Weights of a small image VAE: 31.5M parameters, decoder widths [48, 96, 96, 96].
Rows from block 3 of the decoder of a small image VAE, named by matrix and row number. Rows with one number belong to one channel. Each number is 128 + 32 x the weight over its row's rms, rounded and kept within 0 to 255. All counts start at 0. Numbers have three digits each. After the name is the row's rms in percent of the matrix's.
After each channel's rows are labels from the 100 images, of 14976, where the channel reaches its highest value: "colour at peak" is the nearest of a few named colours to the mean colour under the peak. Only what is clearly more common there than usual is listed. The data: rendered dice on a table. In brackets: how many of the 100.
# convs0: first 3x3 conv (decoder.decb.0.0.convs.0.weight, 96x96x3x3, each kernel summed), inputs 0-95
# convs1: second 3x3 conv (decoder.decb.0.0.convs.1.weight, 96x96x3x3, transposed, each kernel summed), outputs 0-95

convs0.26 085:121087095192139154113163102118153126064123063128095092078193145129121106144182112163160112139077105103113067129133154187101187111159131135165141099186137152124103135114153110149149077101150144156099086128141096049064099176138136136150089112110137149092086120137070133106151144115122070115
convs1.26 106:155104089040101090122109146135096121112128127133154099230099172113116126092135195142166174104106135150141165172167098122115126187164101135107129164115194111165129111107080067115131180163136149117187122169098163149145138100134141126082155176099111111131102108094141110182129169146141106171
colour at peak: brown (61)

convs0.38 115:118127142143091108103169058158158108137080108136000151131097002129099104146130152105154113116107165120120165139112093162130121125099130161076097168132127110122085130128103148133142118104116154123108147109149108148116142097130126117091136148090146134146113150067084111163150082131142132120
convs1.38 101:114096125141193144180155108094139089145053058129124107109146087161105167097172092123105146131138160169130120115151201109180132151083115164142125106123150142187111144142125127112067131121147095106135188113167087137187136120147150149185149112193125125118141058140161074116080113094088166141
colour at peak: grey (36)

convs0.20 079:158168139171082186136135065102149163142163122129134155161120153130123137049124122010132155141150117112084117109086108111146115106112137137129100073101129116165134110119145093137063141157121121165068176095103082147129117060087156115191108111143107125101132106180152089102103170089142148161
convs1.20 096:149103158158101122097074143165168124136120135131181179120160130158123176154154116165100132175117135109197104143102157133146139127190157108159166189143119139093131106152165182160125126111116147148157097123140086121081085131165084103060101118063125187094146085177133150065157132185084127081
colour at peak: grey (43)

convs0.3 101:156178170138156199122134016145166124138104122145110190101107083075105091166141065047122137144134134112101126117116136137115114129094133121124155137116123118141119171116103153141140142132153114123157146107154143148168144095089154148111146156126091120121137122121133104147133067122211207222
convs1.3 075:083082063150097106149109209146106158060163094066161069148107173174154103109122212234133119130118145127109133185108105093172111136135148117117090145134163130144127132158145116126100144136092159088111102154106127129097108141115075145135124092147124124111168148142151115105145155095073084140
colour at peak: black (43)

convs0.75 108:108140156070087106136144026097149137095190126132104126173114040093117077106183117073141112068149098104121101111097145142165105159115132131108146116080152090065096172121111110131115128171185110147131109187154080108126130132185107131138149137103111150068115135136169080145120126090132134137
convs1.75 099:131151103082116104151157232112100143150105149090104176127148208096128145123067166144121123087165145102102150182171123144128099121101076114143131185139056105113110110130100117151144110155124129129119134101163133154124167085096189120041082115107151124180085095119128077147120149107107105163
colour at peak: grey (44)

convs0.60 107:131163164137129130149128136155113122163113116137105203091076095064161137058150077117141131153133112064078095158146108133055104184105150088122059127159069124141148151183196133092140096156131160141134131123123134126102205106144140112172126144142128151118143085114123110156129136115178116207
convs1.60 083:115153121095091110146131168111158179147192119112077182138168070118155055169127134207094119161128156049156141155154108079140127153139139134122118108120147149118135104125143167195116143164122151159120075125143126116129102121143128143128189141139190119044159098090170154068099160113112132091
colour at peak: black (83)

convs0.57 099:110020148168118088131098149090174091077113081145107119089041068135140141161091149128127140143128138149141122169100120173115117083107168137122092085133185189157150165125126125179124171137135108139107143131141144127149101147156157122106085108078150161135096160073099154092153149136202153117
convs1.57 091:088125121098101153130156107109100150201184129120155120120132166097167104096157130085142084101144151132174175084163099103124162136120119089106160142123167166099097144154141147053164152050126095106093129108120116153149146201156068148151204106148146125116174074123126123174095061143101145152
colour at peak: blue (43)

convs0.69 091:112118116159104116124169063129135090123137115132048139123067108094126134157170112228126106147071155118110179151158105186146142109085126156149118139120140136145084091151124156115118112123151106189139083211174108132116097107104141159078109125108126115164181162098168084131094083165127148182
convs1.69 069:154133156078143112150143152115183168136097078151122185095167138129150066184097148072154146096126100131139107126059158090103087137173091146113160078122141143115122158090112098174129181149070124044120165075107133103145155125174102127157175129114144098079113170083153119146138133096117136072
colour at peak: pink (39)

convs0.80 130:133137156168123138137163166109146039154000129129068106124128090108097126167117134205144137129107156152133136125127128127111151151112124137179126133146136153177135093137137110115128140059145150151157099082122214116133102054159113171149139141164137117142112135113147192115081140083126093129
convs1.80 118:124110117093189142095122054124100074111186106175086149141125088143133103126138113114106117125102142097144113137130143127116142096137160136089165122123167156126121142145117135102129154092125139112106141138055080172123188233150175099154129138094107059127116148159143055152201114206121119161
colour at peak: pink (31)

convs0.6 102:158175137153150176147085128104145122140023103062157132147128217136134095091125114186123116117150115131099099148133134113083137143095117129127147188186115130171095143150161109140160111096152134110142068122121191133134128072169158153145185108128107069095091092117141196104116121145165097107
convs1.6 107:134136126121120153089098052136105090120225158199176118112119104155121135140108128124144090175120163098167147126170103126064113083185141099105116098091133130136142113158126127093124110028099135116115122161075112128126096177135097112168083137079144191134166120132119174173135119180118152112
colour at peak: blue (28)

convs0.78 101:136110184120132143094118121057148146106147120070217147132108104087114114157153160181122100107106143060149144167176121176145121204097131135129160156164160156171144080111149175119129140153091131124112126135062165094150148123165111125136136110122158102072138097100127189125056096118146110066
convs1.78 092:165133072121132115144098105185111096142093151085042117158161152165104123166132097089191080122130091189102161129105114122123157120112136166134159166084116096127148161143121113066117109071145063132166144119134090149179157145128137114118083119140097187169132152179137120106176122209102141166
colour at peak: brown (61)

convs0.2 101:165098144118094103136103047141144142107104110120108184149106127111113135120160114050128113171123091096091151150104143168138124129125119117060121109087110116083132160082165163094124138255110104143093102120172057119112102168123121135089127135137183076112134147175129112135117095093123141150
convs1.2 143:109152110103145175076118105101073083155181166172128097082121095160162106057127162164115121109132128180159115080124082103113132131113124127165096150134124119140137121144138125168147120000116135151101170128048105072133164158129137130206128131122105164128133148141129127111140131158139121140
colour at peak: purple (55); blue (26)

convs0.94 124:115091127126077150140120054133128135114193114153090116155118043121135139158148147129155142123144147128122134173083136121152133034166111153136160140094134114043112153136141175130139122152128101146132182144170000134140147091152128143116088123125125148131090135160115128171128137137162135163
convs1.94 112:113145100121144108129127181139153151070057141061165114103102200123144145131123111140171140131141095123091147137139155126172133150120131124120160118153116122153103133137144154177189107210118161132096151125164206149109125095161111140048139129161161083103162099061129095109151154043079139115
colour at peak: grey (38)

convs0.33 116:130150141155069124131097170142157104096117087110104111111092000115125112189146121136164182149083165122130124148120124171160119128113114125109152154190121076098176106126146144114139097073124147127132180094118114099141139066120132121155154141124144173153117061072115221102150103153107131133
convs1.33 089:118083120094151123117122132157104139131113110062117186149196113107116149134104150180121104124100128174167175115164190075124179138095146169100140109117151221173123131211159139139079164160115144110135130073153113180172165148168139106131123126092132120065121151147149077097110128165156089129
colour at peak: cyan (36)

convs0.89 094:148128152106120117150154111189077077095084094138063128125096211167147078149143113150151166184110225096107145128101086133107102136067077139090135153180148152171131187148116107104116184155169171134179124107130132106130150121164146140166119139118134160098091099120096118116123125159085120095
convs1.89 096:086088163108179116111154086145140168173174188112136122111191030181117079118116153119146093139052089128130119147155172126090091121162145112124134102082068124172124082162135138148130152063126126140076082130109102132177139156129149118127175150146103139162150118084120112145142188092133155131
colour at peak: green (29); blue (25)

convs0.59 088:185055166126129110094100093087095195127144142114144106152152123080162163167130056148129139150144176088134101146144089134064131093148128114101131128130147146145117097158146164077131059127107141088149125152181165092133180135145097089098122114057123124121126173094122209149144124110117133055
convs1.59 121:093126126141147144127165109131174082135125113104093102079112020122114052098188178106194100134119120145150125153092102135130150106134120125141158111093099120105124140116127150108150215126169064116107102106072134165067103175117142158138192128137112094142161108158103101148136141159093113189
colour at peak: purple (34)

convs0.29 087:081138058149132131170154091170177150133124116124137101122132120099092055105142120137141161134080082161141101093118102145178151139110137141155148096123105116143133120174083119087183117114165103174139114173183054116128099094133168147090147157138139169086127161145154039137153041116126123180
convs1.29 073:188103210120152115080153140088140124088108194089116113074095168119118166167151130134135118106155145168095141152089147107092145134174134122099067148147152176128137156100204147195103128183091156118130152176134151168149182114103132137149109097102132132174106120095128117155067145150165191145
colour at peak: red (25)

convs0.82 098:163150103133113079108128177089114098102189093106091151116068092084099164171105153158149134122116192107090136128107126130060100105130113174107148114099143152120104145124132102069171128107081109174175133059123145103169141101186187102083135167161106168164084128082132170119139089148138093090
convs1.82 115:063139082132171116110116097048157084104091143123130076151140109187113148052089081113134184110137092120134145151136131144109121125126134129111096115121101177170139130097131142161100113122125131133103149217158098128082116159177088163161134166161159081108183166162196090178136135166131141116
colour at peak: green (61)

convs0.83 097:188118113194178126124164150107129065132081144096072109098117073109112140182169105143178160129121141086114122135082120113078116163137189114109145156162115157100112099126198189141067118095146140130178124115125112113139142067109117141118079098121126152122121121137057156111143099057083135087
convs1.83 081:140148106060116136098115072089102113094166109113111119196133112154118157108098121122151094156107115162100108133157166118171117134108095108117177144110104120180154186172121115112174131079147152120118140135089072148169152170123088161201175164187141187120156159198174118180105159158124084150
colour at peak: grey (61)

convs0.35 083:125169203118107100119070090160148095127146127079073107107084050112102128098094138079116064153115050178132150103109136117140081135049140139135129119098062119114095103110114153118109142168141130119091149102147073107150129054178091095157150131119141114091107108164113131134106153116174104137
convs1.35 085:157198092074075098123170161095138126055107177115116170199115162183121098138107157111156161152134158097113119101114111162183118134130123146156088131134155150097120236116108156137104090142081139145124150102109153127131195151116168120145072143155087091139156188130159136083120106108120123140
colour at peak: grey (41)

convs0.72 105:118071139157130158152198088147149161145121108138104094157113177153112067183165130118112070105158115141071116145101102163181102161096186141159074113089104135130137093183097122098152103136125171166111109122110087116167139151148139111122089150126094102167084079178090067169096104164132072138
convs1.72 113:176141128140085092150107139107156140086102152118054158138124061120126153110109169142171114147084117099092112164119164154101123122130086145132162166163159152141118163078106125154119123186108143113176128107238121125118134135134223117126111113093092138106122167058112104153199173097150135152
colour at peak: black (42)

convs0.76 100:120100144133151150129146038173136139140142081155079096146170114091122050130145126145111101095100086075124074112122150159196115159136139184127121092102117117056087125131114085117097129132135117170094071186121090152102153060164111134145126138095103099095122120128107107205174158088136121118
convs1.76 104:161155128141098087185140223136137174142146122132191153162109176099172199167161152130120160125167164177096178165113127160127110143160118104117107186154124146105153131098123154173146131210112105148161093132162148088169123103109198148096103146113089152144075130120140146109116120090135072122
colour at peak: black (49)

convs0.61 119:134177140113148162155125170128127149160046144143121124123130255155134127131112146108109128149191180154141109113182138076127131157141123119117127138140093119164161117136135122142087128108169141087182077177057176133090129127093123115140112135109132067125154133171173081151127162090153119114
convs1.61 099:158095149154141113089121094124151153140192112127129100080138000149172123139143127114103091123091107124144140104091108142081105121117132110145102151131134126111128120111118127073106129174135136144126068080115087154161117125140181103112145120171096196173100139108143160136128097177138106133
colour at peak: blue (42)

convs0.4 085:125125086039156147146141102144152137174053145103183120115131097147158128120106097105105137119112123080149174121065125082100097105150010105148086166122121098190132154173094108162114128147095160153103095163109159129090135147075144141165126152113186168124117113133144137100120096152079126151
convs1.4 113:108136152176126116078097120084137152136057171108146073132136107165090142071220143147168139074142147159094123111102120149170133135106149141117111069098097167080124075074163103078127177099122126097105167143142086127117107123147072121103156139168143140131142103143127065109129192159126147067
colour at peak: grey (40)

convs0.79 112:132133114218119148110090106092112100164103110118102149089094128127177159137054117113190155138113123128156138138108093115119165155108218169093150066139118126125157164140086113117132168114119112134063086082116085122139114145122124157160155152140097170145096162019149091161149096134130144164
convs1.79 090:156131138102132156158148149164133148102131118120180114196180134108069090153141171133067137142142110111113122172150150145105119133108056102118126102078138150128128132137201165138125107092090158155148186140188203161095126124133180171051135116120153056146145107181096132137097124085165143093
colour at peak: yellow (36)

convs0.49 087:146113131106136161117093117000123128102056086145119088163076083138159157149078117165116162116118096134140103105191117155087118080153111123113122106110109149107153149107156089091123157080144176093141102073109130132127098196134130147130125118142173093110149120118133222131123131163078122146
convs1.49 115:103135121123105148134128152159114092114122211156152201124132151118104163097099074104089149145187151088171146147115156097196108085172111120174141121132126145144094127187133161118130089103105133148058194128104131124117138055179090097115079131123146065126140161166153113064095146144155135089
colour at peak: green (49)

convs0.85 094:097186188159143150134145149100132165143029109151105101159091190150140149119154111086149078156102186125159103135131103080091128129145062163087166099116112097173123135136112137136104125092172119093125097095101126122071099182120175153167159096122098104171126078062107157085105145148139128143
convs1.85 093:147175127156094160143097117131093087197200151155175167112183046148144117129087154178093148146100125116117136133097145127126088118166139077112098138130142109132112097166143158095154088086087101160123076064093138121164144132151063126122073168123156145085111160178097168165149151170155139122
colour at peak: green (26)

convs0.71 105:117147136141124113110133140144165088127100107126117098158059063109118126150054121150143128125104136099171143096115084144070115096189098103059120154116124148169119125117073118130162136063135133065090139076091067138107093184170116161159141133079132051123172094107116124090102126156185115125
convs1.71 131:081120105142104130128120107102082205138107167113133145126156135160105174148124081122161112135151099167107152107119182103180134172116146114173115110095087115086094139100216150211120131142133108178152130172182164065129191061097123110122091137157174129092106131113157106149136167082109154113
colour at peak: green (59)

convs0.87 114:140120123155171157108157026086137156156043111148085138121095191118153097119119129061119180130133117125125096112077108101142109171037189129099132110155134146145142100132172111114135141121160137128123052154165166176118151136149100159171138158136145134114113076123131098121176137077128148165
convs1.87 085:120113189109110132138130240164162147143209107099141141155163052131113124194153168171150065118117139126105151155137114136159091109189099113114124142100114118098149123112098124137100117127059104154144071100076114097141118118088157132072140114101086149152156141092134142101110081169133086110
colour at peak: black (34)